Weights of a small image diffusion model.
Model: 2.64M parameters, 32-pixel images, arch uvit, activation gelu, patch size [4, 4], layers 12, width 128.
Rows from block 7 of a small image diffusion model, named by matrix and row number. Rows with one number belong to one neuron. Each number is 128 + 24 x the weight over its row's rms, rounded and kept within 0 to 255. All counts start at 0. Numbers have three digits each. After the name is the row's rms in percent of the matrix's.
After each neuron's rows are labels from the 100 images, of 14848 (inputs lightly noised), where the neuron reaches its highest value: "top examples" is what is common among them. Only what is clearly more common there than usual is listed. The data: simulated telescope pictures of galaxies. In brackets: how many of the 100.
# fc1: MLP up (model.blocks.7.mlp.fc1.weight, 512x128), inputs 64-127
# fc2: MLP down (model.blocks.7.mlp.fc2.weight, 128x512, transposed), outputs 64-127

fc1.175 091:124121120172061159149129086116155152132144119088146091099090107127136152114160156125114070107106144130099160097154163155128105096148116143133147142129105118140106117132147163115105148143127109
fc2.175 086:140090129074143160117120092167083124104157114146119158151093101108082127109169122156164171118136099130164107169096147154140084111126168133156121183098139097120129141092098127127140095096130117
top examples: lensed arc (69); ring galaxy (26)

fc1.122 097:115115131103156143159170110153160149130121110143138126091128111131142105135121153131109106149102101147111165151141135103123153079089140151150181138127112166118136111119152155163106084117105114
fc2.122 089:140101104101151104133114128124110162138141127124186137131044154115114113123161106196110127123140145130124090132098130159119102127149148120081102149138105142141128100134113147166143171119133121
top examples: lensed arc (63); many-armed spiral (32)

fc1.304 108:106174170119150149104148138162164117120163170131108095164130091128132113093133127113101133153082101115110135094169073113093115101136126110083122102138122143163094133170090108107113142119132114
fc2.304 104:135129123110148116158095116158105112153121118149143160144121088132125153148117096129119120138130115170090133138104177074107125119133131136134127127142130142078124101062152068130123174168144142
top examples: lensed arc (44); winding: anticlockwise outward (32)

fc1.388 093:120123119132149161113139103139091109079129128126105135141135128131130115122106166112107100130130142077135089118137139145082105102112121083130120129178145144107124157128173159139119139125130124
fc2.388 099:117135139119130123142141123114131153104131063071135140140108075110115134164097132144150108109147110112133171105140099121142139117136136068125139118121160119165105071102117129117120137132123111
top examples: edge-on disc (43); barred spiral (25)

fc1.297 123:100128111175082114107107108145101113172119091154125139097128120146152105127147205092139133157093069119117113158127132163104145139095122077139125116141141135116130115095152131152101131143141147
fc2.297 106:177110145125152133117118149093133102084150147141135137123150130132098113150124094119090126096099127093149112129077132084144134136154127157136118120123099109150099119165124138124126118120112146
top examples: tilted (55); winding: clockwise outward (51); many-armed spiral (28); two-armed spiral (27)

fc1.421 124:104097118133090087122129115110150155126110095123126142177171072126118147128191128149174120102107134146122143072131131099072121134128131145151105133127079112134144166136151142122089130106099162
fc2.421 113:155159162137126179082127151158045096110139135118143140134078139084152095154106118134133130125137131164137113124142130119193127098136101156108124136128125105141125145107114091123130110142089121
top examples: many stars (60); many-armed spiral (38); winding: clockwise outward (34)

fc1.329 103:104151101105057111111089108124136098159106163083110129137149124153115149145134111107169126135112123153103092123109123142133104094161119142111094157125128126181097131152154103100147136088097112
fc2.329 106:144106144138142160135144170154123155115170097167130096132103117095139101156083156128097119137136109099155171155174101125134131132082125143099120108123121110107159138115115147161099149112141143
top examples: many stars (80)

fc1.121 094:130121152153099137111094139096133123135118163131135089116124121117107152120119083128168097113169095120085151137102123100123169136138156131135158173115130111137126122156132117146116103145137110
fc2.121 101:095135124093129099169177105157129124154152132131155143125142120136088097132108130094141141138103164159180112123149139188137102102092093118113126129112122166124152118131114115117143143112098109
top examples: tilted (50); winding: clockwise outward (48); two-armed spiral (39); many-armed spiral (32)

fc1.143 091:126100134148112105109157130158115079127127123161156129089140099153107138115121136152175135160106136113117157149135123115150123075114128104148118132123125104138139157119103133108111125151161110
fc2.143 128:168138141116137131142115163122170148109124137101125109167123158131152158123116108107106156072168141105158156151094119130098135157121160136142137105138131122155108114094163108173153132159110117
top examples: many-armed spiral (78); tilted (49); winding: anticlockwise outward (46); winding: clockwise outward (33)

fc1.96 096:139124152108111108105101109096144133137182138084106167165123127088098106131145119127122125132120118157145128162079124120160127149074121136115092096132134118154130101114120160138134159122088138
fc2.96 096:099159107132155140158124135158136106097092149123133096139133113147151141115111119113146120121162120131178131141110102146105123160153107108125188145123088096112111134158129078116118089104115143
top examples: winding: anticlockwise outward (76); barred spiral (62); two-armed spiral (35)

fc1.94 107:126150156098163127110137122116121177140091100147154124074116097110145085135120175138052132132139118121133125119141156104189110146102130137102154149144125137153103148152143149156090106112139147
fc2.94 094:109153143166134129137116148124163116144147097136104147144148153154089134106133163129111091126131145114163100184121142160142138136089137109075138115132133138084177133114140136136109122130143100
top examples: edge-on disc (72)

fc1.194 092:126172105169146116113104126142129124149147109150138114123151102102159129076109160123169111155167177104113148148116131139155136096125101156111164105092155111120144113096098119124123166135167100
fc2.194 087:111090105133135144142117102141088121159132125140148118107114164137152111139104110126104183163120098112154078142088105154100108132091117140174111134127135148134101174114143125131152108103110168
top examples: bright star with spikes (95)

fc1.145 097:102121147150108102158122126132118167114115122132163094169090105117163108130134116160111148107132147129141099138116112175085147098163159171119125176142173127123126082138147132166123125174171148
fc2.145 106:194155141086164138109121129112163092153122149136111121134172160168118132133096108092135119121113122152132175123131160083157115171092080113132130140088142127142118168113136122088136108106103142
top examples: tilted (60); ring galaxy (33); many-armed spiral (27)

fc1.64 100:125131161170153152167138127177130137179128133164114118123101145099153115137148085106139118106144164120131126130167105094131156089111117139160147115131113130165083126144113117170175130128143153
fc2.64 095:107114115097113133097115108145158108135108146089099151108169131124127185127123161180151120164148135118139160126165139153144120129107163124128114136161125097131143117099128111103109157157142101
top examples: winding: anticlockwise outward (57); two-armed spiral (54)

fc1.270 104:146128159117094086094146151131082143135123091119133165107130124143144148130114127110165097156138132169123110142128101121133101172103117134148111134144091150142138150121141129130117139162133129
fc2.270 095:106143085153114185122094127124176122108139142124089112131176138121140130170149116113107149106124124096138155144112148156132150134169116140118134166060123127138130086124110135120094117111135104
top examples: winding: clockwise outward (36); lensed arc (29)

fc1.105 104:135155176139147108132131114147120103136088143108121140103106098111125153156084115119131111162114151109114148142157164153117140165120154115115124159156127113126152160134137061096168128139161138
fc2.105 114:155134128148062118151133112139141174124110134163138102167128110125122130115120097126157092141134079155134146128114153114059139138136120125127127138102113108111150122132126129123090110115140139
top examples: many-armed spiral (76); small (51); winding: anticlockwise outward (40); winding: clockwise outward (40)

fc1.458 093:140174158155204118177102150129136123106128142147124136137122129099142097142089132135147105113109133145107110115121128082167134137139146119117134101106142144160143185122122124133106152080065110
fc2.458 085:166075159118105138148115152173110087163137114141080114140148120132079129119174099124102120170156180123178145125133164168098143141133142131100091128150115123151095145103156153121149147146140133
top examples: many-armed spiral (77); winding: anticlockwise outward (63); tilted (52)

fc1.497 093:149123127110098140179164117161136158151155127121074142143144133097129168148148160077111126105123140115133098157136124108110109104109138123156160155135119139108127139094121119134131120120161141
fc2.497 096:127138116134130153109101113117122053098130171155133121113123127085116110125114114149125162163167143120097141169129102155143107131136129101090105151144089087088138120128120126107094153121141108
top examples: lensed arc (58)

fc1.256 110:142117099169127099159104165114116179127165130143142155159118125101157141138125125111156135147116126099141100140112148098132122167127108137166140102108126138059130133106139104093112133157141113
fc2.256 094:161109100154183146115112133133124160116143122109105100140169126110122084103139157110128160122124156178119125156142141128151173156153110096122138162071144169107177096155115127121153145162163107
top examples: winding: clockwise outward (42); two-armed spiral (36); winding: anticlockwise outward (32); lensed arc (25)

fc1.148 095:151142142146147119103133141132138124164100121112122087151110122131118122132146109114116117114181128086144199128122096118085186134149126129133118101117102161118124102099105126143127094092128094
fc2.148 088:095097113138127134138056137164122126103134168140130159094130117140093126128145136147113101125129147120114062114122151111154060121133167108108166152131152097120133150151157118144112125125110137
top examples: tilted (73); winding: anticlockwise outward (36); ring galaxy (34)

fc1.375 093:135123097172099140121140132131122088144145134148138153156165136100125092110129123134117128143130120117129115137098188166128098136164086132149118114125121076124212121126127103135108118154138092
fc2.375 092:149136160083124089117105093127149124150135140133121119125085103129118153133144155090108176122152129141131098106136102084120165131093136127120151139113160210114075121154140138119176147097119158
top examples: many-armed spiral (69); winding: anticlockwise outward (61); tilted (54); winding: clockwise outward (38)

fc1.485 092:145135133101120088113154116153141099130156098103158129092085152149148127155143168171078169089151143104117106107127106144120129135125141116129145106164108139098097121127109109142117145103098178
fc2.485 129:134138148169134128151127137114153119144140133153131077117168149150097091131096141114116148149144157155130103136132091177073099102127177112130116124134102113092107158084123096094113109178108147
top examples: edge-on disc (61)

fc1.152 096:130074092116150133134109096098135125174133146118102151137093109117116135117094108092100082129070109133119156071106126129145132114147131149101135161140117136119150127132123160120130112118117112
fc2.152 089:117131146173108159149150148130128129139117112120109086123156146128102119128134155134196141161164090130108107167123146141103114139151134084161111131150144110131123114123153092142150104153137104
top examples: winding: anticlockwise outward (64); many-armed spiral (58); lensed arc (27)

fc1.413 107:140110117133133126102070145140154175112117148125110157116111160171156143118130159103115094164159126131114127110144148094090138134133119104160088107153145143137109135113142159117126164151129125
fc2.413 115:072126135129131140138136121133152115119150120108111120110160078089139112159131104131161130137100159109118150137125105166106145095091119110106155137132129139144131074120140123128143104116104114
top examples: many stars (73); star cluster (63)

fc1.221 094:101144104136137171106115102101155105121102146126146147114164149124113145131099102135121125141092163184134123142135102096158156138158124115084091192084147159150155098104162141103126137143141105
fc2.221 087:127143148086119139073109107155152132109112092093099088122114147155107111123123099170148111121111168101096154084121133136117114135155149142136142153156118126124158105152150113134101157113150104
top examples: winding: anticlockwise outward (55); barred spiral (40)

fc1.178 096:140144152094157125125112128149137116113147152150148158161138130130103094120107091149085159135130145164107130123145142109116113086119134140134115132087118166153119170075098100135138146110143115
fc2.178 099:127064134133146122112124149116074126102107141119140136125128124179133118147155143098169135129121101094143143129131111122123139165146103127126118125169119144154134127144167146085113142121117136
top examples: winding: anticlockwise outward (97); barred spiral (75); tilted (49)

fc1.291 092:171052115120094128111153109106159168150138115132127150100093084133111120124151123124141180183132089115118131103129081149152129107140131137164129154114151138167140114112101105122105151107083119
fc2.291 097:095124155111140137106109129141136138111122139092145127129153190166106166105150145160124081057146121124129138100108139119119160153139144102114117092178097156122148092153130146150156076109129131
top examples: many-armed spiral (58); winding: anticlockwise outward (44); winding: clockwise outward (35)

fc1.302 095:180140148164124121100153102123122130102114160179144131100108109127135070127097155135099138156111123124142098111087148153160130111117146188159147147119148163162120122104155166169089185142159111
fc2.302 102:111125158121096149164110141124167150155100100113126105131144109130136178122109122116106128064115148142125156152163146146134107146157117118102086131148143089126138161122119114107087088110102109
top examples: bright star with spikes (63); star cluster (45)

fc1.32 104:135126137114112115117124081062124172107114129121154156110118078164165142124119118157134143107117174093148125165114175146137101136134150136102092121150110126119079152124120140080154138126133156
fc2.32 112:113145122128167117141120104122114118145144121116089102077109138127127116086167135152123139124136163113140146151150185101150140119148141111095107145119147088109164202116117131132129129123133081
top examples: bright star with spikes (100)

fc1.316 092:136064159166149107108113118126096089118124112096138129146125137155171185118104118136128086126132132155103110072105141078138152098159101115112147104152151105103099137162114133126136147096115135
fc2.316 092:105147146101108153096114148143143132093121126173151115109123136131132077126162117148117168102114132135145126122131120136119137153131125159143136146087183164134099096100127122188114129150170135
top examples: lensed arc (43); merging pair (25)

fc1.245 107:167142085110123179135125121133129150124174150138093148130128141164095172159144132143129128123165156102118120154120113130124137143112112115101176151128154093125133150109139121150107149135073156
fc2.245 095:103144119111124131130141114130136100112135107085124092132121125148141090075183158119101143175129094198131156141107123139141140098145106160131145112128094143100129140131153141139161115129160180
top examples: many stars (71); round elliptical (46); lensed arc (25)

fc1.277 111:158130091153106142159141075116123133148126131128143138147126119137158157130087152124103093150148131139107081132117109108162100071140140130147131144108105142085171153170106161141127119119128136
fc2.277 110:070078156094148148101085135119111149135132084101135141107105101177150160164126172162128097101131100128127121077131114127101147155158131107123167103135141148093139098113148141111162119106109126
top examples: many stars (64); winding: clockwise outward (39); winding: anticlockwise outward (31); barred spiral (29)

fc1.237 096:106182124143133151124150151134116114138164110163143098123139138097132125136140113194166143081099111142131167137131140105130139101124128142113144168128094122094186120158146088122163137141119139
fc2.237 091:117091096106069110153169119113122132097133094110132116154126076094153157153112135115101161132137127091138073113074142159107145126117083146150124141162109132150106134137141167129140099129125128
top examples: winding: anticlockwise outward (66); tilted (48); two-armed spiral (36)

fc1.257 113:113170154125120137112156118088130120119178124119176129145143097133145201159162131177094146142154133127097128168076112115114092116113115157125100165122116141123092133127134135087110129144105103
fc2.257 110:124103144126129129077200115145138126177120093097105142093104126139123135148121127125196110159144128104133136143102125097111089154131116089157131124094084101151111127120151087147102130125129142
top examples: many-armed spiral (47); lensed arc (29)

fc1.243 093:145090115132118121112113104103125120153172138097120119117131135091140123086172096126154138143125157144101122147112170148148129110140095103088127124144105105103108122128118077111119105104119152
fc2.243 113:110166139145094126129128140130145099116095115146160151131153109168112149171087127128116121117124112106097132107179161151151111111131124160155105109104166129116145127148093155152149109126138067
top examples: winding: anticlockwise outward (55); barred spiral (49); tilted (49)

fc1.434 106:135107131067150114123104154082155149167112147158108078094135056097115146155133116138135112085168131139115152122153140094147102122108148142138133136155130146113130122162171100114113172134091138
fc2.434 111:139110125134130148160094148120070100151128059114108131142092167132088111123137100163115182141128119103157074119102156159121111147127104133171084143145100132133125176091166127132155110134151140
top examples: winding: clockwise outward (56); many-armed spiral (47); barred spiral (45); winding: anticlockwise outward (38)

fc1.210 093:145115141115124128136105193144139094136117084114089125125150114131106120106137119074104099117138111108112143191117144121073116147102136126092161136144126111121130129147117096130096160123129125
fc2.210 089:086118092112114121148181088099122172120139144119146143108119111149166119158122154179116148141099109132138158080124127139121140152132122120118105115130164166175147163094157114115145143084112123
top examples: lensed arc (54); many-armed spiral (32)